Weights of a small audio captioner.
Model: encoder layers 8, decoder width 128, decoder norm layernorm.
Training: muon at rate 0.006, 7000 steps, batches of 192.
Data: trained on struck, bounced, scraped and rolled objects made by modal synthesis, 78125 training examples, 17.2 epochs.
Rows from block 2 of the audio encoder, named by matrix and row number. Rows with one number belong to one attention dimension. Each number is 128 + 32 x the weight over its row's rms, rounded and kept within 0 to 255. All counts start at 0. Numbers have three digits each. After the name is the row's rms in percent of the matrix's.
# v: attention value (encoder.blocks.2.attn.v.weight, 192x192), inputs 117-155
# proj: attention output (encoder.blocks.2.attn.proj.weight, 192x192, transposed), outputs 117-155
v.21 104:128120193200154155155115139149070161097161125151126134074124132112173162156120125159149121177074161086208162128133150
proj.21 113:109115123106144112040131120096121126154147158067122095149120161132130127146144119157130104124143126153108124127108124
v.22 099:178109173093111138105186138154106108135065127120163139083130119150114116110163180150136097149168130111164106091186090
proj.22 107:112134071100151144094096108060080153141074136149125123144104188102138111085152136161075158088105170189084179102104164
v.23 093:132130138176154165189102136160101170129127096101149079117121134145188184127140125027136192174076082114135105117183094
proj.23 086:120125155065158175095175173135091072093065082130140149120143134108060165145144111209110090130130126107112125120102105
v.24 108:134126131151134151143115115175165092117077144173125089063167146102155089139050156169201130126184163098074068151165099
proj.24 107:170156088126111152153171198093131124137094081110197058155125084115150173124185156097035165092106098138100080113059137
v.25 107:126160145163150148127067166181107105074182150143097189193119157126133077124098130103154077100146079116162135165140088
proj.25 105:084103147174081102139155136142099113109127121151182135134156127187147173103119118118095171160158146112079118129081128
v.26 098:192143126111141124144172116140138117147186129193146122149146108139059161109124139143100139116130110142154122157123114
proj.26 105:141086152187132153110144134143104142127110118086095128089147156145172080091137094080094152113124152168096125105114121
v.27 104:153147130174141153154090169152117163134165086097122153153116141121126087128127161117134101109122185121198193102152124
proj.27 119:092153104158126158028181144098098077112123120148177095132155128167123134093148103175095151143182109080139078096086123
v.28 113:123154112112143088139083147092126156076063157129113125115103118199104153142145091097107104124147170125162208159173162
proj.28 116:116053172162140122084160094140107195144121079106142124138100139057121157089146090108160148162121144190148123125071138
v.29 113:066177117164116211122167107149130107111083136076158126101106165144125147160093141170140129128120134148095105147133072
proj.29 118:175110086149151141141131073106089137149120087192138146158081059114190132110190110124091149135146127122120114071102124
v.30 102:082128157186126084133089127105120140215156089170095141139126114207081178155151150151093134134117128152156119119127144
proj.30 108:161152140102085119115135086209148144107127105081147155146096126124130125110120110105202104148066035154153181126155120
v.31 102:137103080129177138083129134114092095158123168153158099132114115117090163051091154163121137099181079183116179135065152
proj.31 117:133133163145102117168053126105175159131109161082085173159093132099147089121135149076156164089109158121111132101136132
v.32 100:115121102131082102144153133153105089060130157144158108155125148130161108164110169156132122097103139182161138034114114
proj.32 107:113127104173165141104108126102137077149107107183128155163088143148134149116162113079067099092120066121136099136156103
v.33 100:125118156133143146170074084135105117115120129161108082152127128158101146204084140112164134097134077097147180079116186
proj.33 106:143108128146158143095188149186172082147104093095119083161158105104079160122154107132125150084060158132145115206154154
v.34 095:131103143095166134138128136120147110115106110160112104104116149079176111137130128152133157086129114107096110141152073
proj.34 100:146141128109128145098111147155148185185192143078097139131079162190104065113115142133103102184098113119115091110144111
v.35 104:117099124193148142089084120126166163150104094140165141118129063102095137176124104190148071124096154122164088168171171
proj.35 090:104058187107112091157164107078130114063125144110083114165105103219093096113089157094150110185167117123158144129067123
v.36 110:123102134092126130167101124150093052165119139151145144145117126150158064100141181124111100140110153124126169124146126
proj.36 114:128156118143134162149104190076136125133106146147126126113158122145104185160149115092123126089096135147125090174115151
v.37 095:098094097204077042102125076143104150099101131109123151139080158157117107143120139127166138081143157076152090129170122
proj.37 089:133173146060218137159149153114103175115167117137128060140138139088109170114128092150136108149082106200120131125166118
v.38 104:083133112140120113136135180160091213111126185178147147152177061095153114109104056201122118191116123118131137134181090
proj.38 111:125132110171097145136100088143097089116172078113177168190113165139107075129135175126092057115121136154095106190080109
v.39 094:089137166152115141117109157117101173149106117106134147120139121078116099146101148151174083129129189095118121126092054
proj.39 107:096157172145177134145145109081170153098154113089153122178118076162120055134119121126094193145138087192142122127108148
v.40 102:111174068087151094146084138134101100131120116078129090152140123054133061145128173142131122089133164132095136139159058
proj.40 103:135128132136175063104061129155126181132148083173190164076122083177069114183115118128125149111128167152144142142177141
v.41 091:142150095107088084225103096142128119111167063106087145177129132121097125106135091162209112169191148112125127155138115
proj.41 102:159106157172148146069093149149093150102187138135139102098114166141220167115120133145104171031078147135131126140142140
v.42 093:190110150133176182123155180116104149072136091152194100093087118137145164095107150160169107166153098155074135122181052
proj.42 093:145117130107120092123101143108147105114115144105057135182153243178154128178171101105078141053151162105143089122148118
v.43 097:148182182118124171112113148094140090157136125102113099114146144112145084187168133158084095135103146159123129124089141
proj.43 099:064092102168098150122180132162068119122147140166155189156188110141121119104103143096139144144089119110131082116139105
v.44 109:108150209164129139150175180125124173137189160162088113156179165124069176180102094159118141147120155099118129118147128
proj.44 095:149121011097155139163119145108139066127146100116156108128073119085108139146155174094118125160106148122091093180154140
v.45 096:121127134074183173197140106113169115135153154116153190122131126096154118126092156107115156071125129166153129099124087
proj.45 100:125134101125052072107128172158125110150108114205118130093096142152134110142131133148147065145158109136132154188117128
v.46 103:124102071132125112105134125138108097180144176159071153139111186060138166131190187157138102112113139093105058166123048
proj.46 103:131158143082129171114136060096147143104092155121148133164104113128169162041132043099118135159129129145110184096174141
v.47 093:116149084130164173168116162092106110134073122085127157116127125119141193100165116134115122129114106137166105063161136
proj.47 097:116144190102105091087142104183145095138091159172089109123161094115113179117131095140129129162067112098140112211107184
v.48 101:069096168106106110133102168157119150134127148144102146120098136119153153169160123140097095081137146134207094068105096
proj.48 102:190116055145157151097128157117086131121111116124125044098199155178151108144116124087149155153127126157107078203150147
v.49 109:176073136134115162117209133144095079153114114145109142111147155140117129114139114121161169121150086181167095226152089
proj.49 111:126154100135173129104078108089158103188143174117093137093111103113126123158109143137102113120104165101148186101098131
v.50 102:164082173122180112088133144126149154118160124075097141098118106108111215069161129125155168080136155106079131154118121
proj.50 102:076190103105046136115120151143129148155168159118128139118110155098164085153174083175118115110096142138140139104103127
v.51 101:139148104093158139176098158120107165175107056096176091138097163137181124136154145104150148145134164134130153150136084
proj.51 105:151099155182120116120104190135086135062126154145094129171068074113084116141109145096162152128113127099104144122104160
v.52 098:136133120131156090098113092136065118150111122177099109085094115151128140183128131125138140142116108107094178100132148
proj.52 101:117132178107085136145132137130116150108179128081202105156152155129121120114123130142111109153175131136143122137080096
v.53 096:179116166176068104126125146130157162120113145143127126131055050174201065103157090093128137071171147137119131135156145
proj.53 105:156095120070113072143177111099152120151162126146123129143102141073071186111115179141171069171099108061097122219169097
v.54 099:095160132122119132196156137106104132100109123154081166162106131134205084143138196148104114154160143157096142127149096
proj.54 107:148163150101134149100117137142113108154119143111142113155133166142124168075117121116103200134177115121137177108134182
v.55 097:133112133164141094231159169132087117107126098118180108110121112167089127073112160117096099130098129132134123118124166
proj.55 095:066129149107161142087118072099088106161069152131126136163163180121103154150123080135118097181142114179139139112159082
v.56 114:151134135167088085120143072151065116087159098128198146112123093096160125156136126127127163092099130186115128188124202
proj.56 103:102150114110143150076112089203159177138145141094097125141096123141104064095119135172161152119120125137167135050130083
v.57 104:158120141093156102074131089147164113143095143130164157098090135151151184124113135176081124091161103156165176122110153
proj.57 101:103133097145109120159124092108116104118143157133087134145121161098153106114189137119167106139151128132147146123151118
v.58 104:096100146114074111145095134139165109129096121105080122156182123133168175137150133100109068125153174106141118159119141
proj.58 104:116156126119195142127182101117060162084149183104170146084110142126156105086085099132111117168144094156125102106140137
v.59 095:163097168108114122106155120153140110149104204116096087166112093108117154066116117098140186112162181075116083110093061
proj.59 096:142193162125088153114161095111082061131082102131092189141085105126105171162118148152114042127136112111123185186146168
v.60 096:166114164131110094107130175131139133138114135114097133132164143113116117118160160106101120138135146110090148102042152
proj.60 096:143129110115154160216153144156127104153182125118110128106130133110165183103125073121149119107112137178175110178132126
v.61 105:152171088150198099149158072084093173106112108119129114111119116145109120113084134075112168149086168074174174098107063
proj.61 100:089091097149185168134123165137136057126107121130086097160161141101101165110121158133118147166142100169108098139158135
v.62 101:106168171114211175083097156059062102128096126094094137138083199081097111096047176159170160132107157138146139113113106
proj.62 111:137051100145075171180136151143101144159095093155141153161179094190140158127210102059109128156129105118180134129115142
v.63 102:155151140125145165122096110122171085132129205163121174090160158087154119133089110117055153125134048168105165101150145
proj.63 100:088080119162169111158135062146094126115116085115176090138136146121114133121069146175108139124136129113153091167115139
v.64 109:147130050143144143176144108114120102053087069148107100195139117093124201108061129080072123117131159074074135162111118
proj.64 109:129088161086107124141111154082127138167129156125156188096134184140197121168111104203160137087178106217128151079086115
v.65 105:148126123157080113121075104160137174131136134152139101186125083126159081089200152130173100196173147101106120120175102
proj.65 109:117127099126175146127187152142166088140124143127135129100162212121102118148102133136118067122098132106152094100086131
v.66 104:141116157130094173168158140152136143109134142166164126094161134106124148122104159141134189102147108199114068077163135
proj.66 106:135122121105125137136141148126131090134106102082117152163121168141109093139173115091185100174112100138192170156159089
v.67 118:120146137081157091171138098083171171085120087108155115114103173141143157055079146183146112133104176137177127119131150
proj.67 111:123121113189071174138120170104049081159101166203128115166145073079112107163115144106128136125093084122061126118115105
v.68 105:065094149154113186075141124092081112117088141112095166126161173186137102185063103140215153126117117155131111179129136
proj.68 098:146111114122119070141123131148146134153161065091079130116093108150112142114147173094120180115134152132166115143092128
v.69 101:161105124129144133118139068129126077109156083176125150096162139114048135112120141132163131134111144080173084063142108
proj.69 104:120092154089123110156069173121176150179109170111138165154109084152139122118133123129138107078172132145151137175054152
v.70 105:119140081121169104100185118111142133111089149084097150140147119134219091082191110143112096103115180093164125094141121
proj.70 098:098107142158138161141114129121094158136150135178177105088073161106098163138139119104075107112141134145116098162135117
v.71 114:151148147104146200136150057090134152155099145130094095133078122129169135129123121157096117141144166134153116091110180
proj.71 109:125094166086089150146100191124127097140174132082173128094110098128133136181167127122141115147136095118143096200105104
v.72 112:148132176101118167072137132108093077155067142184088156126132150118089107143102117108173102087125145174106095138134162
proj.72 107:131171113086103106146122123152169143095218217115093111086137125117116103060119142048112117117114096112122125114162100
v.73 106:140107169152109102052117138151118151124170112152136171109180052154101075153072148119127158115079116168079196134137087
proj.73 101:110150106123179121196123126105145087078109110115152096135152154195105125138192128139069085094193129038083123184085120
v.74 103:167140098118156137220101085108075180180160122150112171098087124178163135117116133119136147179184155161112085142137180
proj.74 099:154124158173107156016172118128166137133134150103140079143130062136107196097110139138104142116119137169124198151101128
v.75 107:155111139081156159143101126080133145129064119154145096164135119146131073125101143186121061143131172056156179160118074
proj.75 102:086146107118140129145133143153149159103180156135100124080125169106078180113110056141084174154100168147101090107114172
v.76 102:141136160077068162142150096159073140103127120125146168179155116138116074137105060146177087172119145188144140158167131
proj.76 094:143130081102171147113147109125174141171153153146099079043164139144117049121150124130155108120097123076112095077056125
v.77 102:122062068199166122100116129055116114139154122139099177113141162146107100068135121186155110118135133154141139138101093
proj.77 100:113148169149053103148191141152144158130124112107168147115123174147126133134112182089145090147116147094163091118131142
v.78 099:112193127169181130140191106134198115090139121113158130089115112107146178111101130107085172084162128149112192060130117
proj.78 093:096107181109142165135104192148106191188045129095149143185120106119118082156178110118125117140180141168179108159129113
v.79 103:093200087145143160152159164122123099141063140109108136123084108141169068074143151113126106158192111095102159126083102
proj.79 098:125048111118087093141099119120120138106143139105105108120160141139152191120113132174107143078107093128210074153122139
v.80 085:148207128144190104094137114198139084092186110125140138151147126111114120108166100076139118167067108157104144071103173
proj.80 077:173101127092148120140127147174190173152083118095101134103128118087076187157148161196135076140192187102132035179160152
v.81 090:130143121099147203078121118097125106087134088082086153162090036115120186187205118067153135091103097161147112103123150
proj.81 085:084150133184142117113107129148130161113163151173144173117149215095159136092073105140106121136096184124177123137123103
v.82 089:131179152168193092113146073160168097133082107142127139097196100135160135127150166175104158091054143109107078186158077
proj.82 078:157079122076117113129135110086099107198129100144068104170128113163123143124129154078139080139175090177097164128138125
v.83 094:148120099147136174144121182108125100100141049130164111162120151065127178173139041111112148154113114144131091173120119
proj.83 085:085136073158117111125157053131137190095143208129103126118141150159109112087096188121153130138107149098130162074156162
v.84 076:130115183118104072092164141128121153121124099096092147088109119103148128091144094139091191190090110143141181082110088
proj.84 071:085109105128153150170098142146190132130131181166136158120112098140142182160094151100179163091180132140139108170127101
v.85 093:145072113108118149105104049157148132149142133114105108157116098141177167135138158185119107108083107053167116134112109
proj.85 099:130140087107138119100105134094078116182127123114137156128119155134064102148145154094139148122143155165105188100126119
v.86 077:160186101112129117138139167088176133137113117123124105107130161105117099159144099139147115135176147144176097146182133
proj.86 067:136086157191070142136094161155109109141158145179116145157155152156140157083132142129174097145054069170117115165046111
v.87 093:130094134090127118146159071148178103132101106177068106203114158160133146174174193094132179088155133121125083103118165
proj.87 087:091131053107136145133126180100076118186120109119129158095131110105075118124154170130104076155144180163109118123140106
v.88 082:133137080127091179200132115107060093160150093109198141115103130133091129118078156088136128121153056070057107173118154
proj.88 082:076189139109169081155159105179152216079109191098069150112121122100175156146125111110127152103121130161177170125108113
v.89 086:142095109074156092114121114106091116148152142135099094083163171121190154108136123139154150124105142184132092073113108
proj.89 081:131089148104115153120169185091146146192101074123103172206106090093088049112147166100158122159111136093180112128105137
v.90 082:125120126105111164103102082149119078126117119118127070123086098147156140194127145109061186092146148113118136138070163
proj.90 082:120133121163146104106120224132087134151095108174117164080132178116076094104144128136144146085120071158121131134132106
v.91 081:094189116140134082090080197101148096095137103181153117171135136133124099136102149113093085126162090079113097112145166
proj.91 084:179125149116148180098136122139118195102141167159140184175106094075131202111132142124133128167101170131137096142120156
v.92 091:147123132179125116095121150136083149153081152105155133132110088109195158094173126222139120143116116126145138128127190
proj.92 082:146159199094110082173060092171197082120142097200079093125111126158109112149101117099088132089160114156095102148108113
v.93 085:104090132126133135155143076182129118095130116114173136148129060120136155111138171165107160138150105091137094136121107
proj.93 073:090145101087144077114134145098107074135081151192117125081150181142100112142111130184120158074140140169084178119164132
v.94 085:138132165192162113128112149097122101125082109148165119102160066129109128145064137109073147170156155133092064136069176
proj.94 080:113168135106177120120145081145124175148162120112140126116089110134195135136092119128110117080104124130138168158176075
v.95 084:155089145166149116109134052193134132128122100140118115124157128067167091139137071169149126168095125116170129074164137
proj.95 079:113161132154134069112145181121080146137119118126176092152126131200125162147111120112135143130153096151114138138094120
v.96 106:074136074068128133117132094138110125134182164085080142190111132118072103160133131155073141121104143121114129096083095
proj.96 108:210114178141118152175136135110104135131102107124150123138193076108204167120133156213115143121205123128139102125130156
v.97 106:123172080072134154141105148155119183139108164162157071129148045122136190116139133099095134161124086110121139137172164
proj.97 102:084094164140140096126155119086110144193129063134125176117155117183113101118105168143118106103177164123064130143092070
v.98 091:112128120110150129110146155032127137139185115080106130127078174091121079097180149084165122125121133148122103112175178
proj.98 089:141157145126148159119174152161134162125137109165170099075135117138163210170107145092131185124083134110145166135137151
v.99 099:068167066112182136170077113130106107179096160173158140126059101072091130130111141177146091135135104179119061120114121
proj.99 104:137065167124108090094130117074133150123127111159117102168160096190157118166163150166070132087131166142146145118140129
v.100 101:180111099127162119108172157102201141146122064151160206125091088091123083154110044122094139098110153082131155128126136
proj.100 099:087138124145133159157103134128110151146141184106107124145149156138177171210092204123112178081141133179120117163073162
v.101 107:108159164113123145155139141116104140194139109149110116116181124143110082145132116128132141155133120077227149179129129
proj.101 112:122082074122122132136144152166107095098111082057161179135095131123127211147128148124129114091143094164053176129120159
v.102 099:138071121078146128119156080103132115137160131155148122110152113078159183149088095103112091184160116084149102139118085
proj.102 097:171147122131136129151107143131133153168151123109157058168057050102146101171132158075089165116139121138144070096131075
v.103 104:140178156139127147143129128115106124183139083131104147103127172129081141109055140141107070154078104104177148128097113
proj.103 103:152107185163129082185185154144146046095169126117119094126125062172138112102192151132150081097165162102121090147137131
v.104 099:125159109109157130134088103145111160094105148083133116156174191178110152130091100152140137124130178152093114079073116
proj.104 109:062116114185127107144177097095137073147115105180123198095106112119148058101126140083080118138130081150163139127144110
v.105 110:177152095159088066111133147136149142152172103118173109100071043133100165114126106203133105110086163174125118154081121
proj.105 095:094096171097104145152145114118168099109106122153061138120166159151186103155117192045174124106134078088170137066142151
v.106 099:104089068128209133080125142181177175073142196117147077094162063093124154115171107153156162097205166082089133127097132
proj.106 099:103199176131084130127165086057125107155105104155133148100153185094114161126072161064065151139072100123137138195157097
v.107 095:101170087125218138145115189147150195139162151121114128123179109145116140160122088103132225122129122167153135107088090
proj.107 095:140097101202139144148173077101120157111072135128142123105096099091113119119174191120119143091061143127114157110143171
v.108 097:164098054105132154133132084122139201137107139076174116192135129135164059120120117109133088099209094165085179135065108
proj.108 093:068088149087141145107105204106086143112115112167126190130124183082126155112112117117135169180123130126161099126176124
v.109 102:161163142101113103143103094135136109109156138154108144136056137099068106125084114112150155098161105193154097174078210
proj.109 108:053070091117135167131157126108125140141085147166128089161179101157175149129143109134115088123169101125124121106172141
v.110 105:170115155133129180166194157159171120154151084107108151175175141112097192081145121141146042163179137119069114166220175
proj.110 101:048233119113148089103134112102081106152141150186163111103144143140158094147140073145079158141094136150109184148104129
v.111 105:115135128116158146130080128089127133188122109171123066176183124093065106153104160137092069162136129127131132071080115
proj.111 105:175098061170138134104169089231105108103110142106108141115149139094155156075134121137151165129111081132125141170120083
v.112 099:199173121090170126075073128121175108122178158101122133076130131143162138099130159117088164094094150138112176094108115
proj.112 096:049157110130098096175166108165156122125098118116170116125118154153107133155153128126181091154178122129107127124170073
v.113 111:121127164149119154153113164207124163100129087115161087139123093143137113168103166169149115124102136105168102093177091
proj.113 112:165141104082109136094157083077188153132110121204148088140099149137073162146161117107096082133191125130107188042100135
v.114 097:094120100145094137098135106093123069129091112125099141111132159156136160095151100172194146081172173131172105122106123
proj.114 093:127122195128130168171133177155108214174177133119109130126108162163120111141161148125097086154094105152122107130098116
v.115 103:143089157125074129114107137121076129133128132141108112196068096137136166177105123191133124146122115071157098096090121
proj.115 106:090132140131131173132143172130168122065153119169058070111134170125153133124034128121139128128118117130016147105107115
v.116 098:133167162098120153101136098072126114149183085128145166115115122139148100104136124078128099118190182074136153129129143
proj.116 103:112122092106112145183136170191146152084108129124102128069122151116125086148137132155159126076101129160153082155121151
v.117 110:112155140174120144162128123145156126153149167094076096103157108155111110155096101102120052141142154078128124095120192
proj.117 122:146133143110120138123099165108113176094104143184126093133145123082084213153168148179166202112081125121120149143153137
v.118 108:148171091113153120111140140136109100164118160103095113161130133142093096161133131101162127073169088133107099140118140
proj.118 105:149137109134132102152114156116226154160106090121128098127139108136137152097081172151147199169116159097105123103092115
v.119 106:139107153160146127122167162054119113148132094138115148181118112141071160106164111134128082128149107141176066189132138
proj.119 106:127153115160090045136149058126155188126096181100122152105157100126150060097094113198143193140134182167184120098103109
v.120 106:097128159122163156083094138121159148134082209091116127208104097104142094091208101161131106125180133149119118103110137
proj.120 104:163077112099110091132108122135047094156129064178173156114114146175153145134130202097127093106145167073118145214117101
v.121 105:110151130156135110127124157139105069135145169137071160149132126146146205074080103095148155097102156072060171145169094
proj.121 106:118158176141118137154106172120140141133092132093154063101187138142149092204120163144163119150113153179097169085083131
v.122 102:176143139132103088085117169120124136181079161155090102134072062182096108099159087087131109155081146116099122108173122
proj.122 103:159133101149156107136096149112125136106132161100159098155145166117089102159063160126114150118154150132112120160156104
v.123 107:113168132213132118137140173106171184137123124152081119132151115083070102073116147117074096125111132163144087134120077
proj.123 107:174109184149072089134152138098166111115100172117143122151128121145134138158077153131119118131168126093154186106152159
v.124 113:117127123146137115107123106140148077131138159152151146135159065193118098133133111126143131159144134121095136083195154
proj.124 126:139126111115130179155115127100058060165110114155141159202094139127111192176099139100100166102096102078088076197126140
v.125 103:158074155090067120108089108091095094113102142166137057076110102162079157125124106152139192154173157120142118119155208
proj.125 100:112153088141175126146170179148111182151109120093062133204133128118077152085101143040107084145062104087081130113154071
v.126 104:135139102085095166100172103120145080066130131102127169071123180171106174101090147187148187103149137143128125125148144
proj.126 115:118138127084197144188117157115120156177145130094065070146117117111147142104081128102182128038057139150109119117148101
v.127 106:111148114157143154144082114154123090140103137166141162167110144132193138141084097155142059110099174174147177089101134
proj.127 114:107134127105131122059092092169073086076122181108104166103112121164194095149144108151115105123151123104099151146125109
v.128 098:112122083138055147180120137104102095142152141122087150089104112177125170056134124163089084180172126067126142070072103
proj.128 105:115154114121155133101115160169155139133127150066092116151152079066203080151131085133178173127088141140185137157140139
v.129 108:121127142123077079170120119154160117161101132101207146135142176073149142160112143095121176152165125142137120134120160
proj.129 102:119111116090208113117157165086172185058150094149139182194118057170105146132174083170071096137095140106142173115113060
v.130 093:126139125162119150129171066120150115100135116127122134162102125098153162064094196087071089165182142127134121162130113
proj.130 089:131133157145125137123072177123111131098167152084113182123150144151119176143082074148159141113162142152076085077151139
v.131 104:084131122119113106061093124143119156090105167111124183086117082142107094138099125134103138112101171186115096157137128
proj.131 104:131157134159130130115155137120139155107114086174122140170118154134111125141154136127132127119187085115122158169120099
v.132 097:153164102173144086117110149157100155136162097182093139150100123053189148129129151140058124044109165133056139141114071
proj.132 096:116129129081099205165118167149182158119107140109112137185151112157098163136113114095190120168117117118135137126143101
v.133 098:131143111146063176087095151102123171159140159083134155144164125123098131100174144080147122110148139161168158134131158
proj.133 100:115111108076198059145138102144125103103153087152131155108087095138155092186172128168123099178101154136198132130112069
v.134 102:169089114138120152135146101099121167117145151081106034087174123165132105101135206139195104108081133128181182148187166
proj.134 103:118147141189133138124137159137107109156087209172113139140137164058155152116133104146109123214160119138135095102081170
v.135 105:098105135166132086118173169121066177156149122164140083174157187169136121124107129093126141018129155140094089153075138
proj.135 105:138159122072105152135167126092179109105114050087145128194097103085102098136144092132129141197101142094127173132123136
v.136 098:142081103146126112207125144083187184159109038104115107156135154116116136132170095143083171129137138113090086153132160
proj.136 104:145120139079131109090112105197125061087138189097167124093134075202120158134127153157144148158109129107147162096135089
v.137 108:092184138068080131059092129142157114216115152075146074128136110134110116121091086120125123098126086107105145091114118
proj.137 105:127074100150149099144168152114118133054120089136157140168130170130121117098137166173148180141131135160168163139128053
v.138 107:201140064073212157173105144202079112086151143132137146156213144119144110148151122146133158083113107118154138120135123
proj.138 111:098051207178129108095130122117118151166084183177081096120078169106109112087061155098152152228151185136101102098154102
v.139 097:151092170104177175128111149159080147167147086175124137187114197153149115087093092103107131139083148110182131138162134
proj.139 109:135093151145104127165114074111143138077113088057149089128121120071181127172093153105124135148127114139119074096103091
v.140 102:142167125117113125101114077172187144190097143119147174158128156110112134145115159102141135135118190122078152066106127
proj.140 104:099122138099149079116177129064120107062114158129135135033162112144140144139101124137131170171092123140141151106149111
v.141 102:111158128121115129078111111103170133179095134158145100116072135178146148162124157151129126176124161106129140156161142
proj.141 098:118146141118155119138148156117101149088106133103101127177154160032121119102129118130191149121126087142113131089128144
v.142 098:085138147206116141109161078121172128135146137100075151113077135137120195107125151172169119182153137145096124157155138
proj.142 098:210128129118116151132092170097060096092119170128158119079141085093165088119172121075150145109105135151149134108080154
v.143 097:138131136160158145068136093127137096149119203108116063133117191145158081108107071121183148097145078146143137115075202
proj.143 104:163159041113107141194073159178102142117160044198171133160107085117079183149126174132076070100102128125133146180124068
v.144 094:138143179132147108119132182142097141121074167117112125173094126073123152153103129116139126103092114092090130164096057
proj.144 100:161181120108124165094151136132170106116194038135119087116169162199133119065113188098157137083184113087155129084072162
v.145 096:140143162120098064075078131138144176076154104146084156123111165147158103131107099157111097149166046144142121123152112
proj.145 099:133125135120153159153087193105078148157122141123155146126060108126121193142168157127093066101107158106083128104103129
v.146 100:072105155100098140097124149183149122188160110129202085132192186143130183142109132197137110110104120084161126090146164
proj.146 106:106126102189094086182124135156129144106082153111107184126115113068165099136085141157147206130127123179155137160121115
v.147 096:158093081116091137165178187075160094158139108094113167191187126164066125143157086153145084152094162171153116195117143
proj.147 090:127114157141198128096086066149114191052145163102126128104075127162186143118204095097175112119118131136115143086110124
v.148 100:141112103138120152140172134223168187160146120110098106163093099130133181147080177105159218118157122083111111113080131
proj.148 098:132136087171141082145086122095089184132145145067203108064141144141115118150164070125140063111116104191166098128121151
v.149 084:049106128095136077154105154099103180137132159108119142165109105132181102087125139118168135185108132106158120153117159
proj.149 097:181136188078135124128157149108117069148131069122151153126126124186146124080112100114100106135145116166132112172105115
v.150 087:144155146136237152148179081047137162126113151165116085172204114140179163104117107122118123092089137095129078090150133
proj.150 088:080063095107099154125125127182098124138116132061180120092124102125146102152112104143121161128166091145139165151128158
v.151 098:120156104116120102085180132081164103069098144117133110126148062106166121130168124132110135116098071220168086035142168
proj.151 096:171117126201157100084189141170122142183100137133131144143081148120141117164094149097072172115089143081156175184132078
v.152 091:171095132077049094104094177143150096159176199098098123188095132091203134088133183107118144088067144082122122162120059
proj.152 089:120145082183190104149183113107147166113129055096159163088121125133147126176046130120189139107121114136120133154095122
v.153 098:192149158108087135086197079069098086081103136132108144157088147132147135110201126170133208158127137128161101105169145
proj.153 103:110132125121116130170086083170128131107140020128120117134149096141151133114149101103122089109107100070082199180126094
v.154 092:079146174120134147118119135155115087139104131151103118143146115127152138138131117036142116129143093085170124144125175
proj.154 095:116153119109091099124138111095045098153129125117114111119109172162064105172120116136103083112085153152154107077154127
v.155 097:128105062115153099163176142146131124114134110144172127119096108113110103086120153162190106082079148091168104124155141
proj.155 100:155132182121171182101152131115104136103108170102125127168142118127103144186143149136103142121176114203120067154121041
v.156 090:111172149135142111161143113126133128128118119082144057163151115085129096170133071153183068137184146159137072168138081
proj.156 098:120103149085102093116147149111113171144101070147170176083143109138141103112084161134099175113126127052142152110164088
v.157 096:109147087091147194152139127160171110108145076132126185120085181149121113142118152074111153122147127143129104135103136
proj.157 103:148088118096173099103163118094110087139076185117081110110142072127130154190102119119143081201157162151139183132141097
v.158 102:151100113072133179110179108083135124160118141120170117128108088083116079119148182102134138064132118110148212113149172
proj.158 099:139096133089142126114121119133103083144131173178128108134141123129069116124084165156147124166119120091104083093098114
v.159 102:183151157163134152087094202130186135108112129110189129229175166141143143164155146185118149105127030115146107095130127
proj.159 093:079168075152137087148098063098112130133105138124109153142099142133099167164130138125188071035097127112141142147161100
v.160 093:104146159138158121113114067104131160085110100114108086104138108121201140127121138126110125131137170055175153124034129
proj.160 091:062114090182125101155166222102125072125164137156135091202093123177108137149139120113090147121135118148199169103183160
v.161 113:158123150102083177144131166130088134097092181176173145122143116091124140134151144103106148108129173098142160070141134
proj.161 104:135133157127170121100116064150144135139135091085067135093142139173100141130128141112165054190113134153129084154095185
v.162 108:092159143187093119134177132148117134154193140108115166102188122112132160183081099140085082117082071091134137129104099
proj.162 110:158106111108199106123137137144103144139103107163095159144139157136163089059153105170142165151144156163110097136135190
v.163 101:129109145165144102102106104140144133134123083107138089134131082112130037168133126105128175075139094191137171104109101
proj.163 098:110158141149151105159169110093082130136134171168138118166151235185095203081188111168156058145107093037129122117119106
v.164 094:138134145096099131153142147169140151182054127096178118187115161107121094100147053141118179125101133103066108116068079
proj.164 091:198079104111171111138080108064107116088171126180085182110145145158081157162065186095118123133150164181184128191182203
v.165 090:059118150118160130197118137144116121147174152192154118119111211146060090139116086089089162071182142160138137106134121
proj.165 090:151177132081126175106144094092111053082069117115132106162154086107160141088149160161148115196076157146077121134188152
v.166 098:101109189124103126093108117067109158085090169165166125141134095094184140124137152138095121144141107154186162099173138
proj.166 099:189141133159161063073122091148130144161141145084111158157099123164095123144141102146199138091126145078102146086126089